From a checkpoint of a small image classifier: widths [128, 256, 512], 42.5 epochs.
Rows from block 3 of a small image classifier, named by matrix and row number. Rows with one number belong to one channel. Each number is 128 + 24 x the weight over its row's rms, rounded and kept within 0 to 255. All counts start at 0. After the name is the row's rms in percent of the matrix's.
After each channel's rows are labels from the 100 images, of 14848, where the channel reaches its highest value: "strongest on" is what is common among them. Only what is clearly more common there than usual is listed. The data: pixel-art sprites of 400 made-up characters on tiled backdrops.
# p10: first pointwise conv (model.blocks.3.p1.0.weight, 128x128x1x1), inputs 0-127
# p20: second pointwise conv (model.blocks.3.p2.0.weight, 128x128x1x1, transposed), outputs 0-127

p10.113 108 [134 138 136 130 123 109 123  99 109 145 127 131 151  56  98 141 126 129 139  85  87 116 137 116 117 124  70 115 135 121 181 151 156 103 103 112 105 126 141 110 122 103 109  96 162 113 108 146 157 148  89 166 112 148 128  88  96  98 135 104 122  81 122 113 122 137 124 122 136  97 105 115 117 132 117 108  91 143 112 164 131 154 134 117 134 147  70 120  77 109  83 146 137 151 140 107 121  98  92 130 133 170  55 116 158 117 132 104 143 146 114 126 147 143 129 167 133 154 150 123 168 149 138 126 127 138 117 114]
p20.113 098 [129 139 144 110 148 141 189 126 133 131 125 115 105 126 131 121 122 185 134  80 131 132 160 127 106 102  64 106 108 164  96  94 135 175 113  95 113 147 138 111 124 170 153 155 176 101  96 137 142 122 101 120  99 100 149 156 136 131 154 124  84 122 121 121 138 161 128 128 108  98 162 174 134 166  95 112 143 179 124 126 164 130 127 105  98 129 143  81 124 152 138 145 123 120  97 116 105 119 107  94 124 132  87  84 116 160 115  97 175 142 135 149 121 130 108 112 128 135 141 153 121 111 135 132 141 136 155 134]
strongest on: red

p10.42 102 [132 116 105 142  91 115 170 117  92 146 145 167 152 142 148 160 135 108 103 111 149  86 145 120 177 124 107 108 124  86 137 103 154 124 142  97 137 143 101 117 122 121 129 114 176 117 135  97  95 140 141 108  99  99 105 107 143  68 108  98 124  91 117 115 143 112  99  86 155 115 164 144 124 104 128  98 114  70 109 106 137 147 136 115 145 116  96 124 139 127 143 119 115 113 147 104  99 133 120 107  83 106 105 128 130  99 116  68 156  62 105 131 129  91 100 148 144 111 141 118 132 103 125 166 126 111 120 111]
p20.42 102 [121  89 160 123  99 120 117 124 176 106 110  76 121 115  92 107 149 131 143  92 143 114  99 128 146  78 112 115 111 104 144 100 125 139 105  96 119 121 158  73 113  93 126 124 107  95 145 142 137 167 166 125 127  99 108  83  98 106  80 110 103 161  92 126 108 157  91 140 141 127 150 147  87 127 142 121 149 116 150 164 153 118 127 117  97 165 117 169 155 117  95 121 136 127 167 118  93 108  87 111  89 114 101 135 129 135 129 111 108 151 133 108 105 156 127 118 132 134 131 134  86  84 118 139 108  99 129 147]
strongest on: large; red; black

p10.44 102 [138 160 164 110  98 129 158 122 124  97 139 134 146 109 109 159 148 114 100 146 121 138 144  89 124 154  93 146 123 160 128 111 140  95 113 140 108 142 112 102 165 134 105 100 118 116 149  94 113 131 177 177 157 116 130 118 126 140 134 123 122 115 107 104  94 154  88  96 125 106 100  77 127 103 130 122 100 129 142 124 126 185 126 113 102 123 127 143 119 151  99 108 130 172  85 148 124 137 124 126  97 150  87  77 124 137 133 175 144 100 117  95 101 132 106 210 114 158 110 102 128  99 121 154 138 101 135 111]
p20.44 097 [155 136 169 166 138 118 153 123 129 130 132 149 126 143 125 100 143 141 150 120 137 122 141 151 141  85 162 180 188 132 134 150  76 144  89 132 104 180  96 114 132  82 104 117 162 134 144 136 173 138 127 160 120 125 142 150  87 112 157 112 164 147 158  90 162 172 128 135  99 103 174  91 131 139 132 154 157 125 146 157 101 130 116 134 129 118 147 105  99 137 139 142 112 144 136 125 143  97 128 152 127 153 112 185 138 138 133 135 106  96 156 146  93 119  99 124 171 161  91 145 144 149 125 140 128 130 114 120]
strongest on: orange

p10.15 112 [153  72 113 126 142 126  95 124  94 127 152 136 115 156 148 179 138 117 100 123 157 127 142 122 106 166 103 128  89 132 125 106  82 115  71 117 164 117 114 135 129 159 128 130 137 114 153 119 100 129 147 148  83 114  91 137 130 117 111 125  95 128 156 115 137 154  82 106 134 167 108 101 131 140  99 154 116 105 104 105 128  98  97 123 115  79 120 170  98 134 127  91 164 118 169 110 132 122 161 122 149 123  97 140  88  91  90 148 113 137 113 110 177 123  95 161 112 146 103 161 135 125 102 136 140 114 102  98]
p20.15 097 [103 124 166 137 179 141 189 128 118 155 115 116 174 178 152 135 110 148 136 181 133 121 121 109 146 116 112 111 147 123 134 138 105 152 163 142 111 129 160 130 145  84  94 140 150 140 145 151 170 116 129 156 122 152 135 116 130  89 165 156 131 118 169 111 107 102 116 144 143 129 146 149 109  99 173 125  83 118 141 123 140  82 160 126  93 151 151 129 144 143 109 116 176 110 134 132 142 133 144 117 126 113 129 150 163  83 111 186 110  91 147 146  94 108 157 151 126 131 130 135 109  81 126 132 114 125 112  96]
strongest on: orange

p10.39 098 [141 127 166 129  95 106 131 120 151 140 119 142  90 117 129 185 131 147 144 106 130 103 110 108 123  64 125 103 122 118 160 162  87 133 108 144 149 119 117 131  93  91 119 138 123  94 127 132 130 115 146 122 123  83  77 115 109 142 125  77 115 143 105 115 117 130 151 169 101 139 109 117 106 115 114  96 131 112 128 105 126 133 126 118 158  99 124 119 118 100 115 103 113  89 132 102 107 124 120 120 107 118  88  57 130 102 101  89 153 137 151  84 155  77 114  76 132 118 166 152 152 116 112 129 122 100  84 125]
p20.39 103 [162 104 137 122 105  92  94 104 160  68 143  87 114  97 147 101 141 130 131 152 162 102 106  76 115 150  98 121 146 127 139 129 133 125 114 109 140  91 127 109 129 118 100 132 116  76 112 136 143 172 162 117 154 126 150 110 100  77 159 100 155 138 122 101 113 100  70 102 155 138 133 114 144 158 117 154 148  95 156 119 149 125 124 101 123 137 138 150 168 160  86 106 111 112 126 125 105 143 112 146 115 102 152 130 103 156 131 131  97 173 147 129  72 159 166 129 146 130  96 122 150 115 142 131 137 118 119 141]
strongest on: red

p10.92 095 [135  96 102 164 160 102 143 142 148 112 118 116 114  94 144 145 121 100 102 114 163 101  85 102 121 146 165  86  97 113 105 113 105 112 128 158  95 148 117 175 136 147 116 150  96 159 126 161  96  98 165 135 126 139 138 125 132 139 146 148  91 105 127 142 131 135 147 111 119 126 100 149 182 159 138 140 151 140  97  99  95  97  95  99 152 151 125 132 101 141 102 145 163  87 144  80 137 144 164 120 163 134 121 141 139 111 141 101 102 100 152 151 107 136 132  99 114 147 123  94  78 149  95 100 121 157 155 147]
p20.92 096 [123 110 143 113 161 134 127  96 124 147  92 120  94 158 173 126 119 163 163 140  86 117 155  78 126 107  91 106 133 172 105 130 118  94  75  64 124 128 104 133 121 142  91 139 104 144 141 145 142 111  92 103 107 118 133 138 114 122 101 126 110  71  94 165 132 150 154 141 166 113 159 178 151 107 137 133  80 142 108 143 121 100 113 136 155  77 117 121 130 158 138 110 104 143 112 123 142 108 151 133 120 125 124 150 163 119 125 135 139  97 152 104 129 109 104 119 140 130 165 120 104  99 105 108 171 132 136 151]
strongest on: orange; yellow

p10.114 100 [163  90  92 113 141 134  70 163 129 137 124  88 115 100 146  96  84 106 141 119 114 136 124 130 109 130 111 109 160 132 109 122  62 115  91 142 116 137 126 133 102 119 142 122  96 126 136 157 151 100 121 112 133 142 159 112 133 137 102 103 130 115 139 112 216 147 156  87  77 130 143 131 116 120 134  86 104 129 112 113 141 113 138 146 124 151 154 108 101 159  94 131 137 128  78 100 108  83 126 123 148  79 150 140 133 125 146 119 106 154 100 106 134 147  90 129 157  87 102 148 109 119 108 115 147 131 131 115]
p20.114 098 [ 90 150 101  77 100 118 110 129 102 121 103 147 115 134 149  91 118  89 149  99 122  75 137  88 128 100 113  70 145 173 125 142 119 137 127 130 133 119 191 135 126 153 114 121 141 105  81 127  64 124 124 138 109 133  98 134  99  94  97 123 113 115 139 137 122 131 147 114  81 119 152 109 142 143 108 118 119 164  91 113 143 121 119 143 161 151 116  91 146 135  96  86 128 115 151  68 125 107  82 135 167 141 125 143 104 121 139 111  82 134 103 139 120 127 122 138 150 121 121 174 128 114 128 118  94 132 136 115]
strongest on: red; large

p10.43 089 [ 92 132 122 138 119 128 149 114 120 114 109 101 149 145 117 148 141 132 161 106 175 162  73 142 120 104 153 121  69 113 127 133 143 121 164 134 138 179 119 170 146 144 131 149  89 112 105  97 156 170 113 137 126 137  94 141 146 119 171 141 132  97 106 129  74 156 109 117  93 129 102 152 129 161 144 124 136 126 123 137 138 123 111 139 179 105 149 129 121 132 121 151 144  93 133  93 119 132 177 125 127  85 144 124 104  95 148  88 118  94 150 130 135 147  94  90 130 163 128 151 126 142 102  97 102 144  69 138]
p20.43 091 [124 154 127 180 133 132 104 168 163 131 107 127 134 106 123 163 114 126 140 102 113 165 125 154 140 136 143 131 110 120 139 143 120 145 171 190 112 103 103 118 114 162 129 133 192 135  84 105 142  84 152  92 127 114 137 104 138 145 102 163 120 133 158 117 160 154 124 115 145 103 123 118 123 136 120 127 137 170 147 105 140 136 133 134 116 103 127 108 114 161 150 122 156 149 151  98  83 122  89 140 153 109 158 127  67  97 113 133 162 161  79 122 183 128 175 139 145 111 127  99 150 117  87 124 132 138 127 121]
strongest on: red

p10.86 096 [167 116 116 135 141 137  94 110 128 140  87 135 118 158 161 115 123 174 103 110 174 150  90 111 104  88  68 158 120  87 136 130 143 153 182 124 107 110 139 101 138 117 133 153 127 106  93 137 116 145  79 142 110 141 173 114 119  98 112 145 134 112 114 153  75 132  96 156 125 126  99 127 145 110 141  90 156 149 139 138 131  95 133 109 148 113 147  93 133 140 108 137 162 149 124 156 132  91 121 118  98 127 114 136  84 104 130 110 156 104 116 100 146 143 147 176 175 104 146 133 132 126 157 147  86 104 122 127]
p20.86 091 [123 125 138 145 138 183 145 120 141 165 119 124 137 128 112 126 114 116 151 115  80 122 120 109 103 138 130 139 112 156 142 109 128 122 160 110 132 161 133 145 115 146 164 103 130 160 115 147  90 117 105 115 142 129 114 110  81 124 130 140 127 157 164 178 105 144 122 110 132 101 137 115 127 181 118 165 116  77 130 137 164 146 112 152 129 159  93 111 104 181 130 114 128 129 149 117 108 137  95 162 106 144 116 133 127  83 128 130  60 127  71 123 144  98 112 112 141 135 156 148 187  69 157 140 123 125 147  89]
strongest on: red

p10.75 102 [158  81 108 147 117 132 124  99 109 147 138 121 162 116 139 117 107 129 103 149 160 157 159 105 143 118 126 162 174 160 116 129  97 128  99 133 106  88 177 135  76 131 114 136 139  69 110 157 134 132 104 105  86 128  78 107 132 137 136 137 138 163 105 114 134 155 116 136  87 135 137 123 125 118 164 135 109 113 103 142 156 176 152 114 104 113 115 106 148 142 133 152 155 158 166  99 144  86  73 105 117 125 143 123 125 133 103 126 121 109 127 122  97 148 157 113 178 144 124 171 150 148  90 103 121 110  95 135]
p20.75 105 [146 160 126 146  98 141 179 154 150 158 157 129 117 118 123 127 133 128 156 127 178 138 160 150 118 136 124 142 130 136 134 145 152 124 159 120 124 116 117 130 129 129 143 136 112  61 148 145 145 148 154 149 113 126  93 167 166 173 209 114 110 131 116 140 112 129 166 149 161  71 141 133 139 115 102 162 126 157  94 160 119 151 103 125 133 131  97 123 136 111  96 133  93 128 134 102 108 132  95 108 116 124  94  97 180 147 134 136 161  93 160 112 107 121 104 103 131 106 127  97 123 154 100 121 137 170 143  93]
strongest on: orange; yellow

p10.123 094 [134  99  91 101 147 105 100  84 146 144 125 126 102 103 127 152 101 133 153 118 118 128 124 157 111 137 102 104 136 146 124 114 104 100 127 148  85 122 126 163 117 106  87 118  69 121  84 139  94 155 115 119 118 138 148 136 158 129 104  91 141  81 136 114 124 135 136 121  88 122 114 116 112  92  98 110 131 158 117  94 101  76 131 125 105 181 153  88 136 126 122  90 129 114 100 107 140 113 145 109 144 129 162 152 159 145 110 108 118 152 140  50 116 104 103  99 136 123 106 133 116 143  81 100 104 131 154 103]
p20.123 104 [192 148 151 162 167 107 153 145 166 122 163 134  78 140 132 151 125 114 161 161 135 146 113 175 122  95 183 120 107 118 152 126  85 162 126 183 126 106 128 147 160 198 126 115 124 179 107 118 162 151 112 144 113 103 120 104  99 140 126  98  94 131 138 182 120  94 119 137 171 117 114 118 124 103 127 106 154 114 103 140 126 107 135 126 117 119 123 134 148 122 158 129 123 115 152 128 119 145 121 117 162 103 153 112 153 160 123 134 126 105 128 126 119 142 102 153 105  98 137 141 135 135 155 144 112 127  90 167]
strongest on: orange; red

p10.55 103 [133  87 135 131 123 132 116 111 146 154 120 100 133 146 131 128 119 124 112 109 169  94 151 124 116 158 129 141 117 141 113 118 101 100 157 115 121 149 115 124 130  98 110 127 134 132  73 117 153 103 161 103 116 162 126 124 121 102 139 107 115  91 110 183 116 158 117  93 149 168  77 149 148 122 136 135 147 137 138 172  93 154 112 178 135 115 115 104 118  99 126 168 137 108 154  85 128 133 184  92 143 168 110  94 162 168 139 122 115  73 119 146 114  77 136 129  99 124 136  65 108 120 141 142 142 126 132 113]
p20.55 093 [ 93 117 140 126 146 136 130 124  76 126 156 192 116 150 153 114 183 131 157 124 131 143 117 105 168 112 135 177 156 130 134 102  96 179 152 134 140 117 130 112 117 199 165 114 117 134  80 119 125 156 146 151 149 132 113 147  80 121 154 129 127 130 139 126  98 132 113 113 135 122 146  93 129 114 151 165 117 154 113 130 157 102 167 141 152 132 117 139 128  94 151  76 122 112 138 149 118 126 159 119 136 105 120 167 105 124 145 114 129  83 108 126 168 151 151 122 105 123 136 138  93 130 191 126 136 159 143 117]
strongest on: orange